{"arch": "wide_resnet", "model": "image classifier", "dataset": "rendered solids tumbling over patterned floors", "train_examples": 97500, "image_size": 32, "crop_scale_min": 1, "horizontal_flip": false, "cutout": 0.4, "targets": ["largest object"], "num_classes": 24, "norm": "batchnorm", "hidden_act": "gelu", "depths": [2, 4, 2], "kernel_size": 3, "stem": "deep", "avg_pool_shortcut": false, "widths": [128, 192, 288], "loss": "cross_entropy", "head_dropout": 0.1, "init": "kaiming_normal", "residual_init": "zero_last", "optimizer": "muon", "muon_scale": "original", "learning_rate": 0.032, "momentum": 0.95, "nesterov": true, "orthogonalizer": "polar_express", "adamw_lr_other_params": 0.0026, "max_grad_norm": 0.5, "ema_decay": 0.999, "max_steps": 13600, "batch_size": 256, "epochs": 35.7, "lr_schedule": "wsd", "decay_fraction": 0.2, "final_lr_fraction": 0.01, "warmup_steps": 680, "weight_decay": 0.003, "adamw_weight_decay_other_params": 0.01}
Rows from block 2, named by matrix and row number. Rows with one number belong to one channel. Each number is 128 + 32 x the weight over its row's rms, rounded and kept within 0 to 255. All counts start at 0.
# convs0: first 3x3 conv, stride 2 (model.blocks.2.convs.0.weight, 192x128x3x3), inputs 0-14, a 3x3 kernel for each
# convs1: second 3x3 conv (model.blocks.2.convs.1.weight, 192x192x3x3, transposed), outputs 0-14, a 3x3 kernel for each
convs0.48 [105  98 102 124 138 151 119  93 134 129 186 129 117 158 132 138 120 121 127 170 106 148 160 143 165 139  94 120 151 106 153 191 118 144 140 122 172 102 119 117  92  98 134 111  94  84  85 102 103 151 112 124 150 140 133 116 121 133 121 126 151 143 144 115 167 122  97 112  89  75  63 103 140 129  91 174 160 113 153 221  94  58 122 110 153 105 118 164 113  45  84  55 112 116 168  71 139 144 208  97 146 132  59 133 114 108 125 149 110  98 168  54 110 134  79 127 130  89 113 174  81 185  93 103 122 134 103 145 141 131 168 162 153 124 158]
convs0.49 [106 146 199 159 202 147 139 161 115 158 110 127 122 132 150 124 157  53  80  77 127 118 112 120 119  98 158 123 180  52 145 142 120 167 171 139 106 140 103 114 128 139 160 132 124 113 135 150 158 141 132  92 156 111 128  96  77 179 103 132 198 156 128 168 141 136 131 126 126  98 146 132  72  87 140 134 174  93 126 140 142 173  92 202 187 162 175 153 184 161 143 139 132 143 131  93 112  92  89 144 141 101 157 145 110 132 110 136 177 107 154 126 136 116 114 109 122 144 152  98  84 128 118 148 148  97  99 161 226 126 211 183 120 182 125]
convs0.50 [ 83 127 146  91 134 120 150 187 206  58 131 146 175 113  91 110 129 138 132  93 130 101  72  82 157 117 125 167 170 147 134 175 165 150 141 149 119 172 165 131 115 140 147 108 136 128 132 113 158  95  93  96 101 141 146 103 150 128 117 100 110 104 116 119 128 116  94 142 112  86  86 143 141 128 107 170 156 140 157 235 106  95 128 133 118 178 146 177 182 136 155 176 102 161 241 208 162 198 154 129 128 144  90 132  53 112  98 102 144 205 174  83 162 158 104 155 164 135 130 118  84 113 134 121 142  74 100  92 147 124  73  83 122  80 101]
convs0.51 [ 98  66 147 130 151 121 118  90 151  88  95 164  80  85 174 137  88 106  95 166 128 123 158  88 171  81 102 162 146 172 103 139 106 109 110  63 161 150 150 202 117  74 165 116  77 157 147 135 130 111 156 115 141 105  78 120 114 122 120  97 161 167  59  97  48 173  83 127 187 162 128 164 153  83 158 146 139 117  96 156  70 132 121 107 143 117  53 126 124 109 154 203 104 136 131 134 105 142 123  97  98 107  86 132 145 159 149 143 195 196 111 117 148  75 193 161 150 155 130 121 131 121 164 146 122 199 172 156 127 195 150 164 111 124 110]
convs0.52 [109 129 154 106 100 109  95 128  46 147 109 143 124 128 143 110 165 152 104 115  64 140 115 150 176 156 167 100 138  99 116  92 105 161 148 146 126 103 142 130 135 121 157  92  88 100 115  98 113 102 100 152 151 110  96 109 142 180 116 131 190 131 127 141  83 101 108  77 145 118 120  98  92 122  64  64 135 143 117 108 144  86 106  82  94 101 111 101  51  95 173  90 142 132 112 110 104 150 168 124 128 138 105 142  77 121 132 109 120 197  76 143 128 166 165  76 104 104 156 190 129 112 123 122 122  67 156 157  94 106 123 148 149 101 135]
convs0.53 [152 175 142 104 116  91 129 178 129  84 181 101 111 145 112  92 133 157 147 135 138 201 140 145 179 183 173 124 167 121 153 138 134 166 146 120 102 147 133 104 122 133 127 128 163 219 143 125 191 166 143 127 169 103 124 142 123 101 165 171 131 104 186  58 162 122 154 126 169 142 164 183 164 108  80  99 100 100 173 143 123 197 128 120  96 138 134 128  93 104 126 127 134 146 229 121 130 108  99 108 126 109 153 140 127  62  90 115 163 155 147 102 142 157 155 132 107 105 136 143 154 134 146 156 137 133 124 154 111  94 102 175 124 192 199]
convs0.54 [170 105 108 154 165  86  91 141  77 134  94 131 130 130 132 113 126 137 131 120 135 146  77 105  84  12  72 108  92 139 109 160 184 102 148 145 173 160 149 148 157 110  81 160 143 118 106 148 147 141 151  93  91 122 135 130 118 115 141  78  88  93  91  97 111 119 135 143 162 124 115  91 136 108 110 164 153 106 133 154 130 142 170 153 113 231 157 124 167 156  81  94 184 130  83 112 135 101 168 112 138  60 108 138  92 174 148 105 155  79 123 130 125 211 123  70 111 132 105  70 110 118 147 162 102 141 130 126 124 130 164 188  78 118 183]
convs0.55 [179 144 151 106 128 127 176 119 112 190 117 150 159 119 110 125 124 130 143 204 156 140 198 115 117  56  60  74  62 132 100 122 153 127 147 122 126 131 114 122 179 197 127 191 152 135 117 101  86 193 124 131 190 138 169 126 110  80 140 143 134 130 113 101 184 102 160 157 152 128  82 123 184 190  94 149  83 103  86  75  80 110 133 119 169 126 135 163 147 143 113 143 134  86 152 179  82 104 131  93  80 107  82 154 113 115 176 124 174 194  86 140 121 138  97 110 202 119 121 137 160 158 122 130 207 139 152 150 111 144 121  95 151  23 142]
convs0.56 [ 97 112 111  72 116  97  86  92 117 121 170 155 112 100  75  95 168 149  97 142  87 142 136 115 152 110  66 115 149 136  94 101 107 137 119  82  98 181 134 116  97 115 116 157 148 132 126 115 102 105 107 115  81 112 150 161 137 114 128 129 127 127 119 143 105  90 140  75  84  87 142  80 153 153  97 169 165 142 126  91 105 116 168  91 116 125 152 118 111 132 108 145 132  96 129 184 180 104 109 116 137 167 146 156  79 113 107 108 136 162 180 113 177 102  97 135 149 136  59 157 112 144 111 175 115 152  67 103 130  91  91 123 109 155 127]
convs0.57 [120 115 134 173 127 139 156 109 187  88 117 174  94 132  70 158 117 121 137  91 114 199 180 151 159 171 100 135 125  93 140 191 145 127 165 107 130 138 126 136 100 133  76 146 101 127 170  88  86 125 102 107 162  98 219 158  93 227 221 110 162 140 106 201 183 153 103  78  86 133 108 104 122 116  97 147 112 154  88 127 129 130 124 104 149 118 116 119 132 137 104  95  89  80  81  73 117  75  79 205 118 122 112 169 144 126 137 103 100 128 100 101  42  72  89  94 107 120  77 100 105  87 113 132 144 165 104 146 126 141  95  84 146  90 147]
convs0.58 [149 102  84 154 160 123 143 154 167 151 169 110 175 173  88 129 166 165 125  79 132  83 118 144  63 119 126 195 140 124 172 127 139 124 165  93  95  92 111  97  69 111 125 189 102 119 140 106  82 116 181 165 130 150 128 100 119 123 123  60 166 139 108 110  88 122 125 123 152 125 122 121 120 122 177 109 151 124 119 102 129 178 139 126 127 131 100 180 104 168 138 140 155  73 137 158  72 147 104 124 115 165 146 112 146 104  93 100 133 135 115  86  56 110  73 122 138 116 121 119 132 109  92 118  87 113  98 130 113 103 118 146  71  92 180]
convs0.59 [109 102 102 135 157 115 161 159 136 120 114  99 124 142 121 125 124 117 196 124 117 208 104 151  96 137 166 114 130 142 150 110 125  69 134 139 113 133 166 136 168  89 168 149  87 151 124  81 154 177 115 131 151 124 124 163 120 160 100 165 145 140 158 135 124 132 140 140 139  99 154 165 128  88 141 117 144 122 192 158 101  81 159 184 116  96 135  99 103 143 118 100  99 194 123  60 162 131  84  79 107  75 144 128 141 121  99 123 148  88  80 136  89  71  84 106  86 152 192 114 105 119 131 114 106 132 124 115 122 145 139 106 124 107 124]
convs0.60 [ 83 139  66 131 117  99  76 102 129 136 131 141 120 164 182  74 125 171 137 104 156 150 126 128 149  83 118 102  92  88 103 132 142 136  96 103 117 122 138  82 114 118  90 107 156 136  89  91 128 146 181  95 161 127 127 100  81 125 112  86 113 148  80 139 137 133 152 175 117 127 111 127 177 162 158 127 126 160 143 127  73 157 104  86 145  64  55 151 181 107 107 105 116 107 123 106 145 171 123 134 135 105  89 158 150 146 158 112  97 123 146 159  81  80 141 109 156 154 112  74  83 117  92 157 105  82 131 159 123 122 228 177 116 187 153]
convs0.61 [124  96 100 144 118 123 133 158 132  84 154 121 103 177 147 145 134  53 145 237 128 100 120 102 168 163 109 148 142 101  66 141 102 127 118 139 134 127 107  84 143 123  81 201 195  60  77 147 108 170 100 117 203 130 145 108  93 121 132 139 152 139  99 119 108  80 114 139 171 181 158 140 125 110 100 101 123 122  90 121  89 138 133 135  43  91  96  93 106 133 137 141 124 101  86 149  79 110  96 117 144 121 151 134 130  52  71  87  94 128 137 104 125  71 121 106 113 166  97  91  69 156 138 150 142 111 133 179 170 101 194 130  75 109 147]
convs0.62 [142 109  98 144 122  51 168  85  75 116 120 178 107  84 113 115 131  91 112 148 136 174 205 181 108 153 105 102 111  94 143 181 143  95 123 159  94  96  85 153 130  94 103 127  72  88 164 139  85 134 116 102 107 100  87  77  68 117 137 100 130 143 180 106 161 121 139 128 126 154 124 165 146 100  98  99 144 120 173  54  87 182 138 157  96 104 166 115 136 132 108 108 147 131 126 165 108 103 142 135  88 141 118  95 101  99 166 139  85 100 132  90 127 102  93 139 127 112  93 197 165 133 121 112 173 113 172 121 137 109 111  99 113 151 136]
convs0.63 [ 80  96 130 125 107 160 134 111 184 170 143 193 152 139 198 120 107 142 100 118  89 105 148 104 114 132 124 103 152 100 191 135 154 190 162 140 141 127 101 113 118 128 180 117 118 108  89 110 139 129 120 132 125 101 201 163 161 147 115 141  94 112 107 105 119 141 159 163 182 115 109 137 105 144 134  66  99 134 131 117 134 126  64 133 103 126 159 115 134 184 157 124 152 115 118 203 152  78 199  82 110  82 134 142 121 135 161 122 165 132  91 163 215 140  66 190 157 185 135  78 213 118 100 156 153 143 167 130 107 105  88 112  91  90 108]
convs0.64 [106 120 162 119  99 165  90 149 155  92 152 153  75 168 173  89 149 150  96 117 122 109  28 130  79  65  87 111 187 133 107 167 134 119 203 133 128 205 189 153 135 141 146 141  93  77 102 129  91 156 137 139 145 177 111 115 113 156  97 124 110 133 137 130 112 158 105 129 157 143 109 144 102 106  94 202 108 112 138 131 102 109 128 101 115  85 120 104  88 170 100 121  85 135 107 129 116  87  61 100  62 126 146 143 179  94  85 169 120 164 128 107 110  77 131 179  95 171 117 151  44 114  93 117 117 135 128 139 121 137 105 159  76 125 127]
convs0.65 [134 111  85 135 136 133 129 134 101 135 131 112 154 194 171 154 131 149  85 117 100 123  96 120 143 139  89 110  94 113 105 129 134 148 110 120 130 167 165 122 118  80 133 152 126  84 171 115 164 132 177 150 140 128 117  99 121  89 119 109 116 111 107 124 167 119 125 152 167 132 173 147 190 152 103 171 143  48  97 152 113 147 130 144 139  61  96  97 128  69 119 135  90 123 144  99 123  99 140 109 118  99 137  94  75  76 119 142 153 151 131 160 169 134  72 134 196 105 129  94  83 123  75 167 121 115 119 136 114 159 149 119 119 124 170]
convs0.66 [ 84 104 198  78 118 175 129  91 154 116 150 142  94  97 138 109 113 167 112 100 105 170 141  96 186 110  87 128 101 144  81  64 100 106 133 213 135 123 140 136 102 108 115  89  88 142 141 128  81 151 154 112  99 130 144 152 146 153 133 115 149 117 107 138 133 129 140 155 124  96  72 149 176 138 134  68 121  88 118  62 108 120 186 140 101 177 110  80 132  92  97  96 132 138  68 125 162 182 106 119 135 116  98 140 153 157 147 119  94 154 120 125 162 124 170 145 143 157 170 146 134 145 135 178 126 114 129 143 118 138 157 152 105 126 158]
convs0.67 [122 115 134 145 112 117 183 113  69 161 160 123 145 151 122 106  85 124 128  92  50 111  96 103  78 130  71 185 100 120 145 135 129 128 103 168 142 205 132 156  96 158 139 169 136  89 120 124  70 142 131 128 119  76 141 145 141 139 123 126 108 122 140 166 132 122 121 176  39  86 133 151  90  89 136  88  66 125 130  64 108 124 131 130  74 113  91 110 149 130 145 117 125 147 116  91 127 165 138 134 101 139 152 153 125 136 128  66  57 126  98 132 137  82 208 132 106 195 125  97 113 110 176 100 153 154  99 111 181 196 114 125 132 106  40]
convs0.68 [177  97 116 150 141 128  49 112 109 127 113 128 122 128 121 137 119 111 113 139 103 113 162  86 135 121 113  93 109 123 109 147 110 157  97  84  82  95 118 124  70  96  93 178 143 104 111 125 132 108  82 142 144 112 103 125 156 117 123 135 113 140 142 123  76  90 146 163 160 171 123 153 143 108 153 114  91  92 105  87  12 155 134 119 124 123 115 114 144 113 109  86 103 143  86 106 144 108 107 120 126 125 189  78  90 104 133 153 108  83 158 114 139 160 168 120  61  65 136 122 101  46 131 149 132 113 110 141 121 144 101 137 141 136 125]
convs0.69 [157 141 162 149 147 160 150 126 134 126  71 166 122 116 156 127 127 116 129  66 109 161  86  82  96 151 129 112  62   8 158 103  28 173 118 111 140 114 101 141  59 105 174 127 129 130 121 140 116 113 126 112 115  94 188 115 144 119 119 110 125 118 111  75  65  96  66 118 130  39 151  74 170  94 176 151 172 138 112 101  86 106  87 140 160 114 134 144 114 102 125 119  99  89  64  79  89  88  98 125 141 131 106 149  96 108 103 142 126 167 176 166 148 104  77 146 101  93  97 105 144 123  49  92 142 125 162 155 160  45 143 195  99 128 148]
convs0.70 [125 129  83 104 150 113 120 114 103 127 106  88 109 118 106 140 105 130 173 135  63 111 100 180  88 111 185 119 175 111 205 112 187 106 115  66 119 108 101 158 109 110 122 152 127 132 143 133 137 118 136  67 110  92 117 104 103 117 113 100 116 121  92 185 102 137 153 156 165 135 148 157 109 139 115  57  63  74 176  65  93 122  94 149 112 142 144 125 136 103  55 110 100 145 108  86 151 148 124 131 149  75 166 131 108 123 104 154  85 116 105 104 185 123 151 172 188 161 172  98 181 166 212 104  87 122 143 153  93 115 183 151  99 156 140]
convs0.71 [111 127 134 114  99 106 145 124  79 161 139 112 103 173 148 162 123 101 156 166 142 211 163 156 116  94 105  91 115 136 156 133 187 131 109 109 112 124 140 138 125 143 131 123 133  73  97  94 148 164 125 109 133 104 133 145 160 101 159 149  86 111 149 101 115 115  93 112 186 117  85 151 133 140 157  98  62  62 138  75  87  55 122 105  78 134  85 138  96 107 116 105  83 146 150 150 161 200 136 149 112 151  83 162 157 118 145 107  65  29  51 190  90  90  68 116  98  79 128 105 122 101 181 122  96 155  99 160 127 121 106 139 105  97 187]
convs0.72 [111 187 174  86 232 140 178 165 134 128 168 191  93 117 113 145 110 103 113 119 152 138 185 202 127 133 202 138 126 129 149 161 131 160  83 104 103 122 114 119 104 110 131 127 135  99 134 146 114 124 135 179  87 138 102 119  77 163 126  72 162 153 136 121 222 126 162 126 145 142  82  39 108 132 116  42 116 122 146 183 108 155 189 144 115 151 118 148 102 148 142 103 132 135 104 114 167 124 111 119  96 105 143 128 126  80 154 188 148 157  90 101 105  40 101 115  82 142 128 139 113 127 137 116 110  97 119 164  59 106 150 194  77 159 167]
convs1.48 [107  99 147 149  92 117 108 139 135 108 116  77  85 177 184 175 179 117 124 152 121  82 110 111  68  87  80  98 132 128 180 129  97 127 109 168 112 106 164 174 129 167  86 133 103  88 108 115  58  91 156 129 114 168 152 142 126  90 126 104 158 136 152 154  84 108 151 123 166 128 168 156 170 113 146 136 130 218 164 131 139 123  91  79 124  90 113 127  82 119 126 116 104 117 210 163 115 165 104 106 135  58 130 136 123 129 101 128  86 111 106  82 116 122 179 127 135 117 138 139 194 178  99 120 177 118  50 125 102 102 142 147 121 154 117]
convs1.49 [147 151 156 124 131 159 115 141 156 167 148  98 124 116 182 131 103 146 123 128  96 149 152 103 141 101 134 125 147 157 171 121 105 153 148  96 116 140 168 137 162 122 132 101  75  82  98 138 132 116 125 169 167 117 148 137 118 108 142 109 104 113 138 142 140 127 126 128 183 149  69 154 140 255 122  64 185 111 116 112 142 134 118  90 190 158 131 137 104 168 146 104 157 142 154 122  91 153 113  82  92 116 190 148 115 128 116 134 155 166 144 129 159 155 103 115 151 114 135 149 205 132  90 147  80  82  72 136 151  93 154 168 111 158 162]
convs1.50 [118 121 133 131  95 124 154  86 132 107 161 100 117 184  68 157 132 114 158 167 143 102 103 135 121  79 138  99 132 108 134 135 196 139 115 113 137 128 109 132 150  94 137 158 111 137 176 146 126 123 114 183 143 129 170  70 125 108 160 128 111 132 167 152 150 176  82  48 157 114 125  79 124 109 103 132 204 156 140  89 126 167  86 111 143 110 159 160 108 181  92 117 147 135 160 110 131 150  87 109 111 155 141 169  72  64 150 137  74 139 144 160  85 130 117  48  96 116 136 102 160  86 173 157  99 103 190 124  78  97  80 115 110 144 154]
convs1.51 [ 79 148  76 165  52 103 145 125 126 114 147 148  97 109 112  73 147 129 113 110 114 155  69 202 138 158  96 149 171 118  88  53  81  73 113  92 189 171  98 149  83  89  98  85 158 113 165 115 192 159 121 181 131 116  95  95 127  84 150 148 110  90 106 118 133 114  62 170 120 115 130 200 108 188  24 152 115 165  89 110 120  79 181 116  43 146 141 143 110 162  98 121  64  88 131 122 182  81 107 125 149 167 185 146 156 135 100 118 103 140 120 132 113 122 166 171 128  95 110 162  79 154 130  86 129  79 118 104  89 147  76  73  75 115 166]
convs1.52 [ 87  98 148  41 106  57 152 158 106 125 103  88 165  73  86 106 127 113 128 103 187 110 118  97  77 113 130 118  87  38  50 131 197  87 126  77  97 176 154 147 115 122 111 114 142 135 154  90  56 136 165 106 134  79 145  84  99 125 188 109 179 114 108 155 114 120 131 100 123  80 104  86 102  89 137  79  99 109  91 145 131  94 133 149 129 192  98 146 105  84 177 155  70 119 111 117 109 142 118 131  97 121 134  73 114 125 137 144  46  54  48 168  95  96 102 137 101 115  98 122 161 106 125 147 116 141 188  98 146  98 101 118 125  95 201]
convs1.53 [ 92 125 114 122 110 134 101 133 149  94  76 115 133 150 130  76 151  92 135 115 146  74 102 105 116 106 122 162 150  99 178  92 212 173  90 218 138 132 148 192 114 122  94 178 124  78 193 154 107  92 134 123 189 153 148 103 135 166 139  67 117  62 130 155 145 145 140  99 176 165 130 156 128 115 124 193 152 125 107 153 146 128  98 126 102 178 125 143 142 113 121 113 139 146 157 114 143 146 147 114 120 125 133 144 154 125 199 152 155 171 132 115 141 100 184  97 179 163 133 133 139 115 116 112  94 145  90 112 147  77  74 141 151 123 144]
convs1.54 [173 165 117 126 126  92 144 110 141  92  89 167 133 171 109 133  81  80  78 124 170  91  84 132 128  95 105 176 142 126 128 111 167 155 103  75 165 136  50 126 177  93 115 127 143 157  72 143 163 115  98 132 137  91 138 130 116 109  78 111  94 128  97  55 122 126 118 150 117 123 113  96 105  64 104 145 127 141 119 100 125 166 113 157 158 117 102 143 140  89 170 177  98  99 150 139 158 127  92 168 153 210 132 217 161 126 150  79 127 123 106 100 152 132 127  97 109 159 123 129  96  97 143  70 137  98 156 122 124  63 138 108 104 106 138]
convs1.55 [164 139  83  86  73 120 152 123 143 123 122 153 170 139 111  66  68 160 135 130 169 168 117 143 148 109 136 160 151 175 102 105  73 112 173 111  86 103 124 150 142 111 143 108 121 150  89 108 210 164 103 108 104  84 125 153 117 101 118  90  94 121 118 109 199  74 175 222 107 158 136  93  64 174 225 209  88 129 134 108 180 127 166 102 128 126 172 141 114 129 127 149 114 170 146 153 152 112 177 149 155  95 150 149 134 150 124 136 161 111 180 135 255 147 120 163 139 178 145  75  92 112 100 113 114 154 111 139 107  97 160  87 122  90  89]
convs1.56 [117 107 181 103  99  80 131 173 123 111 137 148  84 116 129  84 108 126 124  96 136  66 122  99 129 106 103 159 174 132  93 127 119 107 123  81 172 152 147 119 157 116 128 121 109 137 102 141 116 107 146 161 143 132 146 162 154 136 164 141 108 126 121  91 120 135  78 168 168  68 186  94 111 101 150 106 155 142 154 154 123  89  87 126 104 167  89 112  96 143 161  87 107 115 111  99 148  88 132  90  91  54  93  86  93 133 150 170 117 120 123 115 116 116 119 165 153 113  82 154  94 103 167 145 102 155 159 139 153 114 140 101  77  60 161]
convs1.57 [109 217 138 130 230 117 132 102 110 112 115 165 107 156 168 102 115 153  96 131  88 124 143  94 159 107 186 127 121 128 122 133 146  94  75 174  83  92  81 124  97 103 157 205 137 162 142 156 119  84 115 128  97  78 151 106 158 134 114 186 101 161 107 119 169  96 191 164  94 114 130  90 154  71 114 151 123 155 117 104 182 193  91 142 136  90 100  91  88  79 122  86 100 113 167  64 102 146 107 192 147  65 146 125  89 174 129 156 107  91 165 115 182 104 133 113 154 112  98 129  91 123 118 120 182 145 115 155 183 173 137 232 135 108 182]
convs1.58 [ 91  82  83 133  99 106 102 121 171 154 154 107 129 136 121 149 106 132 103 151  99 165  74 140 119 135 112 150  69 140 108 155 123 168  49  94 150 132 106 101  53 171 157 124 141 123 144 124 149 175 136 136 126 117 144 111  99 108 139 136 158 141 167 134 173 112 167 101 152 114 121 136 171 164  98 150 144 147 128 106 112 199 136 104  76 147 121  93  90 141 156  92 108 190 178 109  93 144  98  80 116 152 174 165  90 118  85  96 173 113 121 122  94 142 126 149 132  59  77 125 131 150 139 109 106  97 127 163 119  73 121 143  99 103  95]
convs1.59 [130 179 129 150 176 180 117 168 110 125 114 156 110  88 124 106 105  92 122 103  94 116 168 117 104 191 140 146 132 110 147 114  74  95 102 125 117  69 149 127 137 123 113 115 109 100  95 115 174 105 125 152  98 101 143 122 131 139 134 188 178 128 129 111  97 106 115 157 132 111 117 144 135  49  40 158  66 112 113 138 100  94  89 149  74 161 139 103 156 146 118 140 192 125 129 158 137 157 158 156 171 137 108 136  77 125 135 178 159 138 103 224 120 141 111  98 129 151 130 145  88 117 170 123 169 129 114 167 150 167 136 153 118 101 199]
convs1.60 [113  85 121 106 152 103 141 151 116  63 166 178 124 140 123 109 175 115 126 127 108 122 183 164 114 127 255 119 120 132 138 102 133 116  68 178  89 161 127  97 153 108  97 122 178 173 121  64 149  74  88  85 119 129 127 127 137 107 126 127 185 145 147 101  85  90  96  90 136 111 125 180  94 142 140 147 119  63 123 114 101 118 109  93 108 171 101 121 125  61 161 119 116 107 122 136 113 109 137 163 168 164 171 143 117  72 183 134 153  93 113 132  81 171 143 105 107 108 128 108 170 109 151 102 226 131 162 117 204 176 106 129 159 107  77]
convs1.61 [154 129 110 123  92 123 102 108 101 106 132 179  69 107 121 123  89  97 113 150 181 181 125 138 145  98 100 109 107  90 114  80  95 151 137 166 226 148 102 142 139 138 171  90 130 131 130 127 100 108 124 113 168  96 114  61  56  98 143  84 106  72 110 194 164 138 155 107 141  87  95 127 144 125 120 136  87  89 143 105 155  96 127 122 159 143 146 156 177 135  79 157  59 111 171 138 195 111 144 147  97  91 156 121 101 151 113 151 178 173 100 128 138 136 114 125 128 100 113 166 145 161 104 123 133 125 100 110 100  81 173 150 110 113 113]
convs1.62 [160 152 105 142 134 115 119  90 105 183 103 144 112 121 109 113  98 142 139 116 106 110  96 119 184 122 114  77 124 162 116 154 128 158 163  91 135 123 161 120 168  90 155  90 118 198 158 120 186 163  79 108 130  71  93 124 207 120 141 140 141 124  97 102 138 126 120 143  72 183 118 119 113  95 121 107 211 131 116 109 135  85 175 117 166  98 173  88 136 110 120  61 109 112  82 119 167 150 136  96 182 136 122 201 171 156 147 169 143 138 132 110  74  70 134 172 177 150 104 128 113 127 110 131 152 142 133  68  99  83 106 104 153 105 123]
convs1.63 [122  57  85 146 160 139 101 132 136 115  79 134 136 183  92 121 119 123  77 108 129 133 125  38 126 172 131 111 115  92 132 119 148 107 114  88  92 131 147 155 109 120 136 142 136 124  93  90  94 154 161  96 127 157 173 117 121 146 137 115 128 165 120 157 150 126 128 169 160 141 121 112  73  45 107 175 115  54 104 125  98 148 102 191  68 184 163 101 117 171 136 102 199 109  70 129 177  89 120 117  73 123 151  37  91 101 154 108 168 145 185 151 116  85 117 123  98 106 120 112 118  47 153  96 101 119  89 132 117 114 110 147 113 104 104]
convs1.64 [140 126 102  93  60 118 152 145 159 126  97 108 113 174 108 197 115 156 177 111 110 128 153 162 116 102 113  97 167 100 183  92 102 143  23 114 135 129 173 133 144 127 119  99 117 144 218 141 118 173 105 114 169 110 118 121 115 198 121 140 167 148 116 122 137 120 129  58 138  90 122 163  85 140  94 123 111  66  68  69  95 110 118 120 119 104 112 103 119 131 114 138 128 104 124 141 145 161 125 128 146 120 159 210 115 158 104  99 155 110 151 117 120 137 122 129 111 122 127 126  93 108 139  98 131 145 135 111 124 217 114 151  68 173 138]
convs1.65 [149 179 152 115  31 155 131  98 107 169  76  98  94 213 130 115 167 155 154 154 122 128  86 164 151 108 118 142 130 131 152 154 136 132 183 161 107 106 135 187 121  57  73 106 173 205 160 127 140 168 117 165  88 176 114 135  60 100 130 104 112 129 117 158  90 103 137 120 143 146 168 146 139  93 121  77 104 195 136  92 119 112 117 129  69 160  85 143  96 105 126 100 156 179 157  52 131 165 109  76  97 137 105 130  96  93 115 104 133 193 138 135 127 110  91 174 162 112 152 115  70 113 131 118  84  81 136 116 121 102 125 104 184 149 140]
convs1.66 [117 148 110 138  97 139  95  69 122 116 133 135 133 176 144 144 155 138  98 132 132  87  95 127 122  72 185 146 128 153 134 153 142 160 173  77 129 107 167 117 136 149 115 117 106 143 170 153  81 167  92 151 116 139 139 154 170 104 133 101  79  88 126  79 115 121 108 117 136 123  98 117 125  98 133 175 156 119 155 133 138 204 110  91 111 138 126 157  83  88 144 128  53 159 143 148 160  99  88 138 148 177 166 110 166 100 120 108 179 141  91 117 128 145 191 216 163 119 159 115 133 142 142  82  70 182 135 113 134 117  70 167 155  52 142]
convs1.67 [114  80 138 105 128  90 116 136 122 191 104 155 151 146 132 103 127 166  87 136 116  94 101 134 147 123 137 100 124  82 198 163 171 169 134  89  86  85 126  94 134 135 123 115 129 102  94 100 128 101  96  71 111 129  75 125 109  65  57 143 139  69 172  84  91 125 163 158 125  87 107 143 112  72 126 103  88 107 119 176 151 126 151 136 119 119 148 118  87 114  99  87 137  81  52 106 137 121  59 124  95 114 108  88  79 135 106 137 131  59 117 117  78  96 123  89 115 174 212 121 131 102 156 158 205 156  83 143 158 131 153  71 119 110 155]
convs1.68 [103 162 136 153 178 123 137 196 104 193 133 142 117  64 135 100 104 105 100 145 139 131 155  73 126 130 152  80 106 116 103  83  88  84 133 149 158  95 106 110  95 133  68 112 110 116 150 137 129 118 171 150 162  79 149 131  99 186 110 119 128  77  83 145 149  87  82 140  98  91 126 172 147 109  75  79  83 131  70 125 151 135 127  48 192 120 163 128 105 103 100 141 130 116  89 103  96 118 112 151  54 102 202 152 115 119 177 142  94  79  84 136 138 115 181 105 126  92 103  92 117 128 168 113  83 197  85 118  90 102 131  54 132 199 186]
convs1.69 [134 119 190 131  67 156  72 209 113 165 142 144 103 154 124 134 107 129 129 150 112 103 185  89  85 157  99 131 177 129 178 174 114  83  87  80 104  90 168  87 138 180 119 169 160  93 103 129 148 144 128 113 152 108 135  92 156 118  66  95 142 132 183  93 199 141  36 134 119  97 102  68  87  93 106 116 146 129 110 142 105 147 103  87  77 147  26 128 146  75 165 116  96 134  99 127 118  44  65 120  95 118 116 125 112  81  35 136 124  80 156 119 108 128 179  95 176 120 100 161 127 103 107 104 153 123 136 102 139 142 152 176 151 123 109]
convs1.70 [136 120 160 120 103 133 114 131 133 168 127 165 128 157 148 133 164 128 105 128 113  90 109 136  73 227 195 108 107  91 110  74 133 145 151 147 166  87 161 116  98 110 141 114  77 113 107 116 112 125  97 115 159 180 111 132 135 106 178 208 128 106  75 120 147 146 106 163 134 106 117 151 125  76  58 102 142 126  92 154 152 116 157 103 159  97  79  73  96 108 107 166 106 119 100  76 110 106  91 173 122 153 128 131 200 117  96 138 141 106  99 164 173 162  84 144  54 192 151 167 140 115 109 101 112  95 131 198 125 109 103 153 139 116 129]
convs1.71 [137 111  85 101 132 129 115 144 117 157 146 149 137 131 140 113  93  94 115  86 161 162 143 138 128 183 139 137  43 123 155 130 159 102 164 142 131  62 164 117 107 138 157 106  87 118  64 128 163 105  83 132 100 112 104 172 106 186 181 160 152 168 170  74  74 203 105  99  54 145 147 136 108  79 119 108  64 142 114 155 133 146 110 141 148 186 171  93  99  91 154 175  78 113  72 110 170 132 139 112 171  65  93 100  86 146 186 112 192 136  95 118  53  96  93 165 132 120 123 105 128 118 140 109 113 205 140 137 135  98 199  64 118 113 142]
convs1.72 [116 196 111  98 176 148 133 119  79 165  98 178 106 121 179 141  83 114 140 132 143 105 130 104 102 122 169 113 102 162 166 126 133 177  81 155  97 122 159 177 130 115 129  79 138 128 233 156 137 175  95 111 112 107 140  94 165 169  99 110 154  94 144 172 135 129 132 102 103 119  56 135 108 126  92 139 171 191  89 111 112  96  68 106 147 140 102 129 125 108 156 154 109 140 116 154 128  98 129 157 114  95 128 166 120 135 145 119 157 134 166 115 178 190 127 137 130 129  92 149 104 171  89 128 156 121 119 103 130 106 171 100 107 108 100]